{
  "arch": "convformer",
  "model": "image classifier",
  "dataset": "rendered made-up planets",
  "train_examples": 97500,
  "image_size": 48,
  "crop_scale_min": 1,
  "horizontal_flip": false,
  "targets": ["kind"],
  "num_classes": 7,
  "norm": "layernorm",
  "norm_position": "pre",
  "hidden_act": "gelu",
  "mlp_ratio": 4,
  "parallel_block": false,
  "inner_norm": false,
  "patch_size": [2, 2],
  "depths": [4, 4, 4, 4],
  "widths": [80, 160, 320, 640],
  "kernel_size": 3,
  "mixing": "cutmix",
  "loss": "cross_entropy",
  "init": "torch_default",
  "residual_init": "none",
  "optimizer": "soap",
  "beta2": 0.95,
  "learning_rate": 0.00088,
  "beta1": 0.9,
  "shampoo_beta": 0.95,
  "eps": 1e-08,
  "precondition_frequency": 20,
  "max_precond_dim": 1024,
  "one_sided": false,
  "adamw_lr_other_params": 0.0023,
  "max_grad_norm": 1.0,
  "ema_decay": 0.995,
  "max_steps": 17800,
  "batch_size": 256,
  "epochs": 46.7,
  "lr_schedule": "cosine",
  "final_lr_fraction": 0.1,
  "warmup_steps": 3560,
  "weight_decay": 0.3,
  "adamw_weight_decay_other_params": 0.05
}
Rows from block 2 of a small image classifier, named by matrix and row number. Rows with one number belong to one neuron. Each number is 128 + 24 x the weight over its row's rms, rounded and kept within 0 to 255. All counts start at 0. Numbers have three digits each. After the name is the row's rms in percent of the matrix's.
After each neuron's rows are labels from the 100 images, of 14848, where the neuron reaches its highest value: "top examples" is what is common among them. Only what is clearly more common there than usual is listed. The data: rendered made-up planets.
# fc1: MLP up (model.blocks.2.mlp.fc1.weight, 320x80), inputs 0-79
# fc2: MLP down (model.blocks.2.mlp.fc2.weight, 80x320, transposed), outputs 0-79

fc1.83 064:107107097145115173144121126120135097150143135129139104135178080155165175132126116115142077167117131131122133135084145132161142132174148110120118112115108103155150087132159137163131085121141121169136158156098126120103141155108098130083115120
fc2.83 066:148118179153171088171114094125131150134151113112103094105097126165106099145132139154133129125136145121106103113126126087116117139134109152133160139120147153168106152139063087087159111128108125118104118133108109147148102103142139174113138087
top examples: rings

fc1.1 129:149133076144113158141143109099138097110073119161138119153120114124128159103163153101105135135149104119116124122130136187136119122105134095085165126144138087153142106129130139103144084144125093080118144146171133113140109115103150082150096112
fc2.1 121:100128181120130141124148111164141179118155137157110143086152129117146092125104103110163106161139128156111153140078120089100136112142093139115138104134119138131151129119128132168124145154124166166110107134176138138156112137136107191084141123
top examples: rings; cloud-covered world

fc1.189 072:171168128162125160118155163104141160175113138110090158119120127105100174119125095105086132162125126134116116123101130125125156097178144134148178112102123144162118146126111156131128112124110127150159108147132104115160074143132128087108114153
fc2.189 082:105155106118181144173104103131127142114126120134142133110129155131141118155119188092157130164105142162183120109153130102142121146142125148126052126157139134143092099145129189111170145107144145126154131128147152135131119103114127138100143127
top examples: cratered rock; crescent

fc1.116 097:164186094103148086126146139131136131117122098111096192112150102095142128131142099132149074103130103097137098161136124101136170137122124114097124163120095131092154111096116116110121084141157095141118121167137143110132136143110145103104135127
fc2.116 097:112089188134096155144139176156091122083172118120095105137099145169097128119137134113103157139124112109117136128116153158082090156134153120080120112169142101133122143124138137124124129115160170123151108096101122111140154133132118166146143132
top examples: cratered rock; banded gas giant

fc1.271 097:141122145117185111105143132126146144135129149151137191146119118118137144127132181111144114182177122120111124119172164106092132171148160142150124151142105120145149079092154150105133097123108137102103124124151124160108096116129094096106137123
fc2.271 084:128129110125129102156103134149147141056127170144137121146111138137107105137134123127129154099172140139146124117075138133113137156184112082111132100165113113159101139152157142152135142132135162159161121161094108162097169091141132135139100112
top examples: rings; glowing rim; cracked ice world

fc1.80 071:135193124115152130126162113080112133127141102106119156150156158158139156164174109137109094122144128104094157119122115113104122118133114117105135141120159103113155123108108181145092123158118161085127179102136137136118145110135157158091113095
fc2.80 057:098117181082142171159133132157114121149153150131148136145074129115101145104116136110121121114150133116185130118140129111149105132113194145104206124150097133097088117104129121115138138097147120154135118086121125126142117103146115133138123107
top examples: cratered rock

fc1.77 087:106104093135099080132163103122058113170182136120123147083152106131122140122109112127134102136120153121130125151145107117103146163132143110120132124126114100137164110170100138123136078130143109147149102148141101124115154111118134169163167086
fc2.77 105:113122140143120138141132183113128117106103096166103134108051135108150124119216100118145128116110132090111106066148127110160157128116114124119090142129085123109128142125114125118113155125137125112108140151116140130138136106128114124089088106
top examples: cratered rock

fc1.136 128:134122113092141097110170128098116168130141098092133151137099168094140110142096161138097096100149121139122108127184121105079133111131110162118121135156142126172150081115159141130143119062176098118134108130116126118137124124132098136124110147
fc2.136 123:163127103144100115136105110126115124082112164113132093140160112143077119131143134171166121127150160144153131159070129143162135121140129110106112113114108150099096174081126130146120138157137115107151103105078088129111148143139159156147134160
top examples: rings; cratered rock

fc1.73 103:081138107131132153106106145131135136144147121134166118124130104095114095151121147091140110104119101134146132155097163069165111129119103106169081127121138119138112112138125098106153119110120103032129118152129145138169137118123146145157108150
fc2.73 095:147134173130115161115104119110139103135132100107114120118170138145067116125142096150133155128147127128116133177139130179089139133117151109111149105127125121191139130092145083166101114121117122149100121125129059100091140157141147121142141124
top examples: rings

fc1.117 083:140138143128137106114136142177124157111141123131128187123111130146144094140114158107159101116105144156075103155140149093089096131098151152133112120119063113116137105149186120129105161150118150121103137141103087136163159134144098110122124149
fc2.117 084:114127117109141142112112148154089130096128162125183069101160087117115093122089112073158143113143129135165175134138127118105181142124097107150150097130120115128159168117133128134138118149098150132133131126117112104119100096130152124175127153
top examples: rings

fc1.105 093:134143145109136123142151137145096143115109095129163121164123143158128140132184134113180093134089144176169136114133136105122110086170113092138138132111114153122130156132090145084138123081092139153126145096113147122164154104156096106132122156
fc2.105 084:107089116134113104146113120106108090125147190157103158095124155098138116135137136128118125129115089094149132138169133130162206137114146131111116155125173117095166081131129126169112099142159129169139109141143108142108102126134109118123121152
top examples: rings; glowing rim

fc1.290 100:151130098147123126127151152096090138168119141148099154123155093119186094130131129123131156130126136140094103122157153144171131101125118129162159101108084132128152134182121170116145124102169128118132108148097110162160105136143128124089180132
fc2.290 104:123159100150135127130127091088102118067130134119140090092105088113168094131145136144122102142144134128125076177132096144099113142166111145127132133128148134163114139112151095151102142161095105126148133140133128115103094083168161135162108130
top examples: cratered rock